A small image captioner, trained from scratch: encoder activation gelu, 8.5 epochs.
Rows from block 2 of the text decoder of a small image captioner, named by matrix and row number. Rows with one number belong to one neuron. Each number is 500 + 50 x the weight over its row's rms, rounded and kept within 0 to 999. All counts start at 0. Numbers have three digits each.
After each neuron's rows are labels from the 100 texts, of 14976, where the neuron reaches its highest value: "tokens" is the input token at the peak. Only what is clearly more common there than usual is listed. The data: simulated telescope pictures of galaxies. In brackets: how many of the 100.
# fc1: MLP up (decoder.blocks.2.mlp.fc1.weight, 1920x320), inputs 160-239
# fc2: MLP down (decoder.blocks.2.mlp.fc2.weight, 320x1920, transposed), outputs 160-239

fc1.451:493532506452360532425514450463543501482600439536448537567463512436475475495469541530581478506592466491463498461541455533480578478542578545453387464518530452511528461497508546576483519466640501445427478396515446529482443498534498532436342467
fc2.451:416470542425447471476462429490502466555548488473475411521534476482488453536470594490553458456562476537440478484565512561526575500534572513459468585544452427507507501541543494550496444437527473463461465425488448542475432513480570565419458495
tokens: "round" (97)

fc1.300:487516595509524492531554463551506516535461452478530508481539510457533556507495437529483559575569462442565486579506465540526506471499499477515510522523398486508475470528520490461503476548449500580490459513444482396478431585506621549570503495
fc2.300:576488438540587457468567551466376504546543517466530518389541424465551401595521459461420537464493555464584509627466503467532516532502512456552526578394506547471435463538494504556476409469550553551445439425501442555433420491503512550457451522
tokens: "ring" (100)

fc1.671:502627480562523547392469584534530557544577547527422506502450538531483516502463470524507442486504437448484519516462460544547564548487537508466503508567563457438497509477530603505442556439491453439497526432454436477522519534475428576451540504
fc2.671:494559524570507435525392528480495564550577524546448491461488463523547434425484503469485512498432461538451457469493457551572522559489417512440465606535573529450458521530517583462452577395500506425529475520475563514510523539480488622426544622
tokens: "two" (44); "many" (33); "edge" (23)

fc1.148:501594481572492616426478575501545559551566526491410517525450534533488518497453474533483427486508429459497532527472463549541544524486545486476473478558599471473509496446491649514435548466517456433502571440497431486545533508473427533466538503
fc2.148:433560511565500412531397508537467522561560531511452476489501408516536470442527538449457526537473481517398461504470419560581511531485442527472425633513541493448431510520571589430490588405447460418549509570482590493527522565470495631423517645
tokens: "many" (68); "two" (32)

fc1.35:562588472476486543423617525549526556522518463521547590486426512503447521527546458504507542457639507520533505518523503499501432563534533540555593446572392439481520358460497465517470589450493445424539509454510559459477450364487518512579459453
fc2.35:497469515582560450496440447482572514454558437523612523510567552471557584406449563537474561525509440512487529523481475484434515422447462501518552454500556516614469450512514499421421601537507550421511447567506542492430447555489595461456480510
tokens: "a" (76)

fc1.149:531452522551427677511523539507510504446590561455470455525554458544440556535470420436561471452527483469553514545579489386495480479514508453533446425531543505470480543465422508542462448581570524562533585626463459488463481522454570485624606483
fc2.149:513531502548452503555539531543516427460532614496436430464552489530465429505473427455497386533404556398542472518525469433576445540568562505473410578510508511419448512446516480468486487507586458537461486544550393492511462565547524504560592539
tokens: "merging" (100)

fc1.528:521578445539518535421566575469614566470528519541493539491476638516515541410435441467397405392528458433520620485481561537498465470532518510496609505497454529562610412444524519482473515480467554550530528512597525415497450501563486537476438411
fc2.528:524469544530554407541434491399554477509522486453466534492554468571563526507504544474446508476555401554509492510512492452459571440400557557457503513464543476491511507526466478410463552450571509428599457529394554570492547540498597494471442484
tokens: "near" (98)

fc1.731:527420419544583507488438478569460598455499511485564514528467526467479589461501568536478452404620391492555521465516543454580492348473486545526578461561452502613558462461455431483488584417499427527440432546532519473501520519428482499555476474
fc2.731:468652464591526546481585481453533516454586562486483525519516502489393504522485496416526474517552517440538399592491474403441449563477524563513461483430495485494471444457544499452526499569524501448604421490522524552572473456530542474449486480
tokens: "star" (69)

fc1.366:547602505571452515485566511558521487508465600548421444506469545512511528523397379422521514444598544421528497526452500555489372470519544514499466532527374492506537462498524522432484474506486438644588496571521557395489428493523536578515490511
fc2.366:506514444465561448461540487384426518425562427565553430494518611500552572402510518408404491457441462588526537460503544521468477511446580480541607542479589550583477508451494552478494519527548489448421373553413476462397444549491505445449508408
tokens: "barred" (100)

fc1.135:588455481463540541561303525519493530555393483538485505466482490468478515456509488551575466511559439501564522455509486484460514465517549509527561532494465459552611530559463477490414532502503492521566432530477661544536508537449545546568535498
fc2.135:500566451519415538473654482499493484418576491535514457528593525496495568505431468503431550537477541544497477581483508501444446558534602532465492449472574404510484411446546647462462551569587562439565480466487484451529529438545513444417469484
tokens: "near" (100)

fc1.275:460507592439531511570442478517540415533558545505514527546569523524547546478505478550579500478563444508547455468534450533461479440477556523456530483583465515511487484551461503558480506551480436518517486609538658413453511497470503504488435519
fc2.275:498568519528472505498574550514401468510560502431472484416538498492448450518461506484490492520470568444482532599495433511500523507465541463458497522363497453489441545453499557481492401461545512515488552487560451546462410496525491439429567537
tokens: "spiral" (56); "disc" (44)

fc1.203:496546555483464524565385511524551434490436542541503397482467507522544516531523412623612501574450415414483478444508489559568579454479505439498513504453566459486523594513529405509483467472511559503480556418432537544487576540504582453598565548
fc2.203:547545459528456500513605538496481519435453481539501438441486456479374402443450474515497490490445540482608479583438553500475507517565447497584428417406501380481453529450433536435494491493545509432501463484472527561525525474546566470481506462
tokens: "on" (100)

fc1.211:521518522472490664476582527437566483526517474536421595499514548498410510514453442520440496417642525422589555482473457469449475519522544487449483406601503473511517506549391473545445554507564462514484531459452543403530476481429483474485484480
fc2.211:536414462526518410461428490557451451571506511497474446440464523557459422542501510444471483433495478548454443520468552522576503530508428478523497556522520513481548635435534470436468494455448520390448531500469424542509411497466517585418525520
tokens: "flattened" (100)

fc1.185:490535545459460543592375447469592422510521580572465444491561463498554456538485402508582471498545494499527505436473464544496570509466589478451419505468540453486508499515412565584493472514463465595462568456453525449498456490527598485463432497
fc2.185:536508497453557487537555541549418408568485469437474437467550435529389443544436531542490479524442623500528461586478527478550554607516526468423467504378448446472467587464451528479555439464507426544467523478520469575529455556566495488480550513
tokens: "bright" (100)

fc1.708:495558518475528550447493596428512547575527509495466478485486499523448557503504386447576490482524434512602487413468553512442506514493487490565494595517494472532533401491506473492524484514546428465558525510411527388622489475548522543460494448
fc2.708:586565473569495468473584515506468479487489461508457469509543417537420384571417513526516512481402566477512512569429525498468490524548510528471467500295429459505442457459415539476492464467589452548519482449486466579549489515556574512520500467
tokens: "edge" (100)

fc1.551:501594505516433555473496572496562458434525504535506439494533557517433576396473397502568494428585467468549513534433535500529434478561536567451513489511497428432583472442532473458467526484505485543536491579616581471519487504489511515581473464
fc2.551:501486468495562392497571472481378491488560534494572488468536440584458548450520484447481391518465464557568525507482548341458434478566544532548460474437508477506521508466510525461464461425512515438557432585397428559504489480531589481442498509
tokens: "on" (67); "-" (33)

fc1.409:491563480504513491470457516520526489493439672534589561468525509534488571495585438492562493502550462497572511430484506458556467506515507487521503468580477495480558465413505464468454471487430515464578352566473569480504471486491572531566472483
fc2.409:621540472572498540519570546372416450394473449524517514481454480461473496402451433470510438484466541495575509489459523467509499537559514507454554462402602442518471457515490426464526488515559531570464453488537481528576552504600493486434514402
tokens: "edge" (61); "star" (39)

fc1.150:532568431553473526471484575428601613403510472573435603492506519515490455452456488485556467565529412488554554472441438522540473445529528521476527509428603476447576466440536494485464542455515550428523513462546480563573546418599508484553477457
fc2.150:532512567520507455556612472472511550520607399457600432568556509470529557436442525453445527442462486519546480585549512443461383513401466488498572501458506378547481459492550437463527525536543519544489400592497554568437508510513557517467478501
tokens: "two" (59)

fc1.446:539505543507564489539564527540487574575441456511533596409532477445513516499534435558491546536519466460547558571448460470546517480506529517538478526441410492479508451526497482518400444529521502647403447455455447426476485546524570554506519481
fc2.446:527529498552534487448543475572462505525476512472586525423506440414525425585540404469398596509534506401531510557430475492543471499522503452585457559487474588514421455513550512500470416524510560558458449444501431420462458495525561561496536468
tokens: "ring" (100)

fc1.668:492499518460451697484605557522559474518485524525454526516473533474403528501445411467461523451588505388541540516498455440467425520544537460489505384588436451523509467538451469514475492554514438606535473594447575393546473496462559496593532549
fc2.668:522425410464566361502457515516389500510547518505562416369516473553473472513500556424453491482474452561470467513476541481579477538483418446510545533539506486498515630432557435453530501400482509426456500556443510576535436511500475529398562484
tokens: "merging" (100)

fc1.289:501464500561415564541458529548544443411459572541498497525483513544425505425507477491447426476541565418536444495436522474485403477507486486459377459543509506581482541441464555496464517504520466548519534533562550536441512500455492422502476526
fc2.289:554439527429533470583448501490457485468443553460551473467546452562415465499534480502514469475515591482532435435456592434580436575560473478461436550443447410523509565479535517408564483456562498566469497529473519468582496451624588527516497479
tokens: "-" (100)

fc1.365:539531571468527555548395473569515470507475514481535421510487546489523506502571466556639471465558517492557544480481505553532464439509555468469423505506400424437511563505505486538493522365462456519432445504500515478508428565508544530594455459
fc2.365:445513510496503524528652558490407495529510561455448468400532423498470467608445502469490518555412593489476462607508470461501475523475436461475491406426526513460421568416461506559515375494480497504495568453494394554492434507534439460444561497
tokens: "on" (100)

fc1.730:477474544511473461498467485537516382492472556546611429504478514468503518552516441481510525454538498467500481514442512535503471511509515489481430601557376472519534535522530547507500489472515429536383463530479473418501402586499530571521464515
fc2.730:559513473467533540440580572455451551556485540410409553394521442527552469527557467455537495506447529502506502603457518438551418551520475484558554454505512507473474527482455475529465381543459547511471430450528487564468476424490450457496493511
tokens: "ring" (100)

fc1.23:495537518511506526462635506489478434480534499478449535525493538438524483528468474515563446347467567399507523570525491476462449426461482497464428449462466565513491518535421457633475450537564454601459488470608484523476488457480407448443530477
fc2.23:475491519478525489522479475531463410538557507479534544389507423581524491434486544476421518536558467502495416510464472536547613581518521491505459616520550523529426528449526523427436553462470519464541551496445508522499565609483497530409545542
tokens: "armed" (62); "barred" (38)

fc1.483:516703485471472522482547483519508539430537506523565478482573508495460508502488414470536492504568462404530526586448624455562490520480518596471444423493482477435588533528498506561498482591555483602460529540513607448426474440483546492460431521
fc2.483:414433504453479447545413410533481452559461508514557502560522508477467500487487505438426551437541514556432451426470499440522459496541457556440486523540495474578528510591574472468537502467463483540476527544451472457511472496532582557474486565
tokens: "armed" (100)

fc1.754:574568500535464598552546531420619536464403472513503472477572550556540559462449464500503444532463475540558576439550489483474499513495577507457454501372530443547608446452493551488446542526501556455560578379545511495554572546575528483583438400
fc2.754:534445461451544409526510555376419483499548493423537523338579390597555480522533563446495490501396502562511509538576534432510578564440515490513562517451521494532431534552480463511565477458490514519498411498455509588463450479521531444482433531
tokens: "a" (100)

fc1.759:566537422552441587455469538500607579482561420600460474489440520465536503436464481561573446559461411540531581467494486522486495382468546502523542367540496490578571421437411520494386490506605504496513415483604501457512477456501454517564531445
fc2.759:549463431536478504470527533433546579551540464546411549511501518495622505441504472491482457526437484502492616500506465501485430362508528454543523413474483627539507540456402530510320471499556615468549456410559440486479417506522505461564541453
tokens: "near" (100)

fc1.95:497541548486536587536438491587537499568467486504416515510478522558506567505474489528537488477485529449574528500470426506504489584555469495497469458496460493436488526493499482520509437454460389518508461546497625518522576570503486503642642500
fc2.95:498527454496491410418502506443464477434519492468553406498504472438458454552584458466533508542355524510418475525413629534477512518510501445536463586486501510483491530444595559402629453515442552419437552506576507478485487460542514517498474438
tokens: "on" (100)

fc1.246:565548479540499598450553536505540543551578406528436577497508509509520533453474537573535488484512427463536556480530465555427497397412546437561525398543468528603528400467421529458444518543577448484558468487573553456500534495490477468564526451
fc2.246:534482479481563472517427502484548510543516481552508462439468514523513458473428534515491445506436464514528539455475548449538419494549523523515525505432445454564550536450441505438415550472534480460539432438501482444561469511559585460567581464
tokens: "near" (100)

fc1.530:555532574579452566436589486515573536498457520509472468550553532523432496595421450506577448500460501457486545507561420517510569519474583509410418458435490487535527462451479514493450488593597534508563473511545474500432576494528561494560423486
fc2.530:486547531566510518455446532556525522442568475438522452509484527510487543398484504425431426496549459422468551444443463460532487484492434523479437545496523584497464515485527439510526490432442456505447515547569450478531496555411452515590561522
tokens: "merging" (100)

fc1.124:489536646477441503545418450575524508511493487474474443528516446483489562518569492538619514506476486540497511468533475543527597445521460481399463490469493437529525531486439471467545442502439501607449547485597599494516491554512589486636454514
fc2.124:468507564603483505546456430576471485462504435490482472494468482480514550488481583517483515508493487476497489538494462588519569531453387487478462524473526530474469537483569513476460511444486475494502557456524536576440556545457530535542536576
tokens: "bright" (100)

fc1.581:526487451487612537502430529487462512519597568465522493411535446514422484445529506472465420415492486463555593482503581400495508471547533475414563474532507401504577567424490377556506456483525450518421466571517518484559528478497448471514515498
fc2.581:586594473543467573364582510511521550464445505571520542471464526572432483526436509462479453556576515495552432580440546477503425547495556526503449458490456473503483484431480496436483540469551475427508394485486455496531464452526460500455560486
tokens: "<end>" (100)

fc1.548:486568523531462607598527529602526452566393515510386435523447446489478476497502454569645517529513552545473459511460472515521459561470514492489376475463560484456488470548470534439478513506460540468522528519486585520585485496519569513530543606
fc2.548:525543515512453391461573451520491437396594499552507413590514609497471528503403474525474525490462481476474494568534483528456523504503541553540527489477467524508443487498482579512514560598576475497508430538515425461408477548503542468433525531
tokens: "many" (76)

fc1.381:556540491543514495531575540513511399547460493521484543511517518479523529491410456548521448451453554419569469584491464449511432514516540591479509469454425505432504527537496470516396572555641444528512417506544490494463513443523496495402455524
fc2.381:537496515486564498554466532497502381530528593503506511440495477615503535507505456442497450449573529425521515477395576411552386571555486521413411625405479468502519648480509482505572473463481408585446513448530438481583482504562525555517556478
tokens: "armed" (53); "barred" (47)

fc1.698:449524519486524564530404588511529499577487503414451585463456466563545512468510581531572479493537492542523547450544479496569490546485446530445482510489520459456512534524505440490496570463440545433511633417508535607544516477554521461550509540
fc2.698:519437503575489388523525479503562457474518440524572515584522562450587576455426493502494573468474468463427446560547458569428523453453503540558585504522470533563453488495542548464475590511521557537491463544512573513413528510456564549456431549
tokens: "many" (9)

fc1.466:561459477431555518512403442502469514556497526456467555458495471565550571505489558510544476434495475509615542462558450505506494518526513546486486552529487439503572558509456467493485474465460426571466448530450605547533540543453518535522508514
fc2.466:471583480476415501467571519459475513440512490541488437497534434449494452569540449520490494563391526564398497558457563604483518524501601446449501575465535464444495439508603678490582498489480559405506527471559454471539532480547517452483512485
tokens: "flattened" (97)

fc1.499:492495556461464678515580546434548477522509485532434606519536531502390513509423455547498531470585502427586503494514384440423479495514497482439489405591497428528472474566396524549430517517542476519484584496446571413492505488449487438567506490
fc2.499:498436432491518379452449489556484443577487530516497449409447501557463419538501510429473491464490530520448470525428550513566517554460364445548476558535473498484529635454517465455485479457433503375441527522475424556494416484474518547422536515
tokens: "spiral" (55); "disc" (45)

fc1.188:466529505453413457467526482499517512395570540572532505530490499466514547452448467462511623528596478484473456418526516560456434488511476549610545519511564517553465441535552471474550499499481486496572452576508537435519481480548506568496516542
fc2.188:589581442510603512493601525436382503485538540574530509437518559522417479418447486491460411446474488482543438572515497451535454539483488504492515450410475454549523533444471495485524501506519525474547461531479472525507474485585488353375494419
tokens: "star" (98)

fc1.6:561523485511481561365447558424571557471414542517476590382477535545476479471511479520533454521529452515510541481510492466519529492489573496555542495448580498560645435460453457523528519570568545451556497511496501565589491461519507453526466465
fc2.6:573608477536498496587587550432555529475507428472546504452539484529465563468506527513440488505420591508589568554507563425470421557535515533481528431328473415459562460536528477432519449499580526483514409490533536523524504530592553431513473406
tokens: "<end>" (100)

fc1.228:504624498471468504523488488532567527533549539519505526517557508486546504487436444491471477507490495432478503543456471539507455536474566506466511544567439464514499443561552593500458524513497476595581501527485609429469388524535565616497480509
fc2.228:512489507505533454565483508513443434598503579453540458436497451547408444526519472440448483494562535500434439492463543463575408552582465506408512550507450471483532532523545510487518510466500435506469560523421467424570463495524505506435540491
tokens: "armed" (100)

fc1.701:520514546492479690492556554481574519523467500543410578530525536516396549507487447498456495457637489412574506501480412428440491495536526475443474376586527455545467490536429478524485507550495481518481536470461523422540518502433501473541504477
fc2.701:539428464475539394498450491507461488536456489513523437419453508577442426553516512441474513435465515537469436515437568529591473529495410459521539569531462509516533640454532472431486542446432519393431482532464442563541436485491492541426503496
tokens: "disc" (99)

fc1.683:519510506534499482534534438566534438524437473516560502574491529444543486542452477589557492536434545511484443513498444512489518488481604583541498503455430524470511451504511502450416560559570472471550423514516529509412532482533541538546416500
fc2.683:490529486470540547449503534443429546539554558413516549368494446569462526481559513412460466478562437478489532484488575443516524597491472463537484583510567484509449510446480449543622458496435480469475518496473459501551459499457425469434521493
tokens: "spiral" (46); "galaxy" (39)

fc1.552:535534530457505583628394481504564376505516553483587478470595537540506510477511510536524503485603457485577524504544494479500506498492528518403439526545467430522507487487429492540391537471488421542495554495486619419490520532499559451454500458
fc2.552:438542491602441506518595546619459512526485498454386432552492486479490408589409491500517575556509591439395470579472437520489453502507457471517447412455480520468433481476495587501525368487466510461532621477502423582490439469464429407550595563
tokens: "star" (100)

fc1.184:522454532483489601559457511548533502546446499534444621508458440515505506451482471468531449462569517474505468421523448512512452496532562498525490489531460492561474416500475485432504484533626541524581411595545658509457487437519614560523395528
fc2.184:631496471557547474526543542499524509483507392540504520368498497478441404472476493558561553490579489442516458483469567453556459519641537506439429514376515427558481486494474551424533565478586477438494468488556532516567578498499494453468488520
tokens: "-" (100)

fc1.66:425500549506544486459488504491499581538540540476476470487518513564588530530542541486473474463466427509484475522552436476522502448415487454483472477544517585490417531529541521532494476558489562404531632536474511567615408498504488452533627554
fc2.66:640545548485499488495636523504465469457576519490447506494543511441456420511472433474506491478494499436427442554415509434547431520490487514553438523418492476501460501438434510504580530496520573530509395506505548535439544454547552493465445505
tokens: "irregular" (100)

fc1.345:534471514538470555490554507444640518493334474567433458530452502452467467529388366525482464496506513375473541520414455522461506475511614501515403483409522541529561438550461580506503452630496534506441551395539446520468486492525465488512519500
fc2.345:535597534500512491532537560417482520526578519437488503424574493541470482478501529486457506501464577548493558576532476436551487590533483489421520423415545456467474552481472468540469446455519564471519472520533435580516539511579499430475428485
tokens: "irregular" (7)

fc1.69:463519616489406524530419462547536486429613470589508409596524473429477531452488517479545598558490461532428422486565474547439511468478461484531444435520538512512426421507532524458529484566449554535526522615542604491539456563487546544545569546
fc2.69:531516459489532490413557562483418542586454635531481563409493487544478434575459448437504408423447494438574506572517460485585551561507536472508462575495534485478459563400485557569463426521465514501495461408463447526425478519524474532395499536
tokens: "<end>" (100)

fc1.588:491620458566506609381476597506539616589564468519426530494463519501501487471438487543485460449524401446495524525465438565532519493463561488457515492556546481459494480445474605515424551429571494432504520459472441502495515519479437532456498524
fc2.588:472581492602506441501365485524461498523499562560469459432533460541501474389494497443496545539492430464464442512519466545607484495473447502470433637504515462457452516496537539399441549410490505468537425633483534478513511537532537658451559603
tokens: "many" (66); "two" (34)

fc1.480:478491469500595488508412505558514559513475517497544599466507549472577573398533551525541532405507442536615493519505461479561465423452414488516594502529416516547487579425547387477445542450457449463518439596526556541544535468449504532485524463
fc2.480:595573509485514495507567529443506546492519443548533568447524527549486491441496497536513484554439482511488526574480581505522462546572491495448501407426558499507436443455433499438467454521587527416511369454502490517537510463610579505469449465
tokens: "disc" (54); "irregular" (42)

fc1.518:547645439508460512498570588489471535477531481510479451486513465486448474527485373476567505479536484410515552580410555512517470509548533574487405459463470476474607506485472520519517473534538502550470511507531552489460479435532510440540466506
fc2.518:478453602451491451536416438519479483538478502473562490525523477507455577492468608462456561462536511567432468446507545489517509518486449514476503529552488469610509545531555480452500534494481475475460531602448485418491456587552561540447539504
tokens: "armed" (72); "barred" (28)

fc1.133:522553531505467508543565475481516519561476533546503561459539491462449469536483470516519506539527406501540515482525471574521550507462631524425476470507531431565493522438464533513365493561582531506547477441446492435451487463559626479513441417
fc2.133:564528535591504600448508525581503554505509456474531539510474547409506537454435534539459543456522512384541548569395442462501448468497410520526513419539478583478440443546411451522424538482429467534443522498515432445509473582470489535550557520
tokens: "ring" (100)

fc1.654:554538530544456504504563466551545454522429500521451529568473524463487490580431456611550462506438507496477465529505396550494539523451632536486434493479479458487513476467501545493410523594627526473560462468505474508400514498545521515533414534
fc2.654:462508470491535534410463516510467576482574543401526475432457502554442494462563501414440467503558467483481584449480571471532494533520482449537462487499541548484472521448518424570572441437400464469476493567512424514575429509444438478499553441
tokens: "ring" (100)

fc1.574:470416489457563480448503510523460512519597480447486590508468563520640568503483598428483518416515483491512483491455465543436434490467485499552590519636470533559508568563511498463523511401480417518497522589446541456469448605387436569481495509
fc2.574:425505521456470426633427482495516376501512516484537525503542431497548462527522487517561521559570459529436457628533507466475501511444451527430443583462452473527422513521503548494534536484539475503475512490576527476465426448532649455441472513
tokens: "irregular" (100)

fc1.511:501529600500514574555399421569505503472468501479479448561463486526511550496584486564583510484483515518531500448508483564537602465491483535450449464469543469481517595476471452484538458501393477553476528483546533517502537569485576490632542471
fc2.511:428547584606467514447468428527533457428478448505501436544480525466496551489531521582524514563498492539479394484488475558500609437509365505486473453507575486513481510491562536424501509443480508471517562487514516573502576567468492500606553538
tokens: "on" (100)

fc1.665:539518476438508524450521560457483444563530544456536461454492530558436559498503471455482538417542516410556537438464571558565509468530534468515530526487434523536535565429393491506550454427441524583415428510509501453496429494480456545476511475
fc2.665:547579501584536448595570505398476520443502472500531497464601496567498509433484511531560474548469497498510446566441536467512470549561468526542496527354460471486487441451525490354475538569561464476571452526472528524554483550547585515520491495
tokens: "<end>" (100)

fc1.286:572564517441524500564546537524457406472617479463586543527576529471481517501475534496460493454452491485519543491596525462494484540503512497471529531509421486505501498523441463502450540477565475576475479548506588493396466524527582457539456484
fc2.286:556464453555507510530555493398516552493497416473506541401457452624419517491516512520491520602519486550506437480502583510503532518541565495532520434390537406600473461456473593307493475524554544397609521506434577475459544531535505455536519532
tokens: "<end>" (100)

fc1.590:453476555506484630483619557541560473495527472561496593554447518479428539556433428513472522451636539398527478524463456504454460523526524435526422401579470532513519460508447515491558469556519474554506448536475485387543473493436474480536546517
fc2.590:550469444508567414502486519457438487552557450473536400431481512515479419497462472519447504466464465564484453563498463489549456580528442487502569523478540473502440580469535552381511553399504541405476424528441424548542405567511513567397505451
tokens: "flattened" (98)

fc1.672:530477439499649535484439506553492561573479504483501554516501573544516553448488514506471384388581414502582554470505517456561502481412460529439530468564424538525615563464484430480463521445529501576485496568447590467502569514488476519496458540
fc2.672:521630477529499539448558466458545471459520582487529517474546455544458567461464438485547486515577471520526458543488493421482451522530513592558481412460498405470466446437530451325489515508534496450548370511455577510579508472575555464483521385
tokens: "star" (79); "irregular" (17)

fc1.496:551581476506504575511479534499507573599464536487450489447539487578545491434471513530584501540475480532563609519457464498540522472537548505511480428446576457459594537421469408447436473461448534406607526504514549527574540512514504491609482468
fc2.496:496385507521492437498487429484419436488561425531590536504495485564477508441467608508487458449443442499516537562523512483514471486409445524506575544454467487501460532445466481464467570457511520585499434466461505472421445498452557512443499433
tokens: "two" (58); "many" (30)

fc1.510:564519490549440558480539561445638574492403490553450504470466547526436505440476484546507360469485468497558540479496486464524502432520598572507480457467556483532636483449435541539431509592563566478510501416536461540523553414540469472552520410
fc2.510:570578500479491471512538518368464558487569477472507546469518475533455484465458494510501513503443578551616516576526485411491401594519555494514514459397519468460488480513521512450461481470567542433584415519496520559522545492585548484507413476
tokens: "near" (100)

fc1.122:512476488459553637513636553560510478571477494471537566498449514514479477552465436438473487480606544397555466487462469419468310559527478480507508481492345508503557445483469450408496450521438390497541446509495532423551406520477569555546529451
fc2.122:601506508483581467547522467400433509511498496545537469394559467592509498492499432499412503549446490507573473479477566519569488518534510476491480542470532434508468547447511499396527503376534493469537485487444556534530524565479490498386522472
tokens: "barred" (100)

fc1.155:503573575509526593614494503498533487507605442422484512520606489530509537531479573469485559539554407537582487505640452559385488480485470477525476422553529505582465485519494554469472563495481519493543586580475541480503482552451503392552594491
fc2.155:565481467510514459501603476375461427471480486465540502459554487515456495515482500533426535476535509487550481534482467449495472512531570550457419458450452549609494504482483545416482485468528436368493511407429490540472470519542553419467532455
tokens: "a" (100)

fc1.500:513545495539497609552580531530621500496483555487466522501506510510517520499488438588516436511494497449535480512525467455493473495478550580548462384498495541521566429516484554457381528606483484508574505447491515440485536460482468481540484466
fc2.500:471456478452481435569485457502486413544488505459578444502509472533474464555525513442439534512505539544433430456498551466562470523544479453415451552521428501523500531525583448499583534430453439517440603419480453496613478468483514482491554441
tokens: "a" (100)

fc1.482:450590476521540497457480497412492540478557520470514544483432524539499534503493426438497563469620428416535476373428546455457495457517449427599497482552521507574487488452457481480580522441439518479549445487509461371528459438470439481519531475
fc2.482:579606494508532485428592541515478473531506472490472487402531518503422421504483472456523509516561558485529467608541541460514446572548465496481430468399548457533456499428552480496518457435582507418566442469450494531534563473578496461453471504
tokens: "edge" (89)

fc1.173:546531485481503569502536494498526508582536577544469566503446492586470415612521475549559545420588407509530452462498469500480451574430550505493520531587460415558510480431488459551454519491537463435561507460502563416510490363466534449507381424
fc2.173:632531466525538504444557579418506512445553441506517503457534517497339543418351536468438471529497533488514516505474506473541433543536497445509470445449548425538507402511446539437495565420572464465496471507548471552553425521505489446504538464
tokens: "a" (100)

fc1.311:475457536491510519572556511558485532628531545361555473511584463518541477589581460481526549486503505509521474454521484505514499492460515406460580535504438522520563601478431456427548474505342416579510552601421550426514424581484575502635533461
fc2.311:555559544516602505533584448404446516458518424505525468433523482585476540447447558494421518581475435528532471493542512456547552541508563479496503444439577412522415431462541524340525516448572484481578457480446525532535497525467492471469531515
tokens: "a" (100)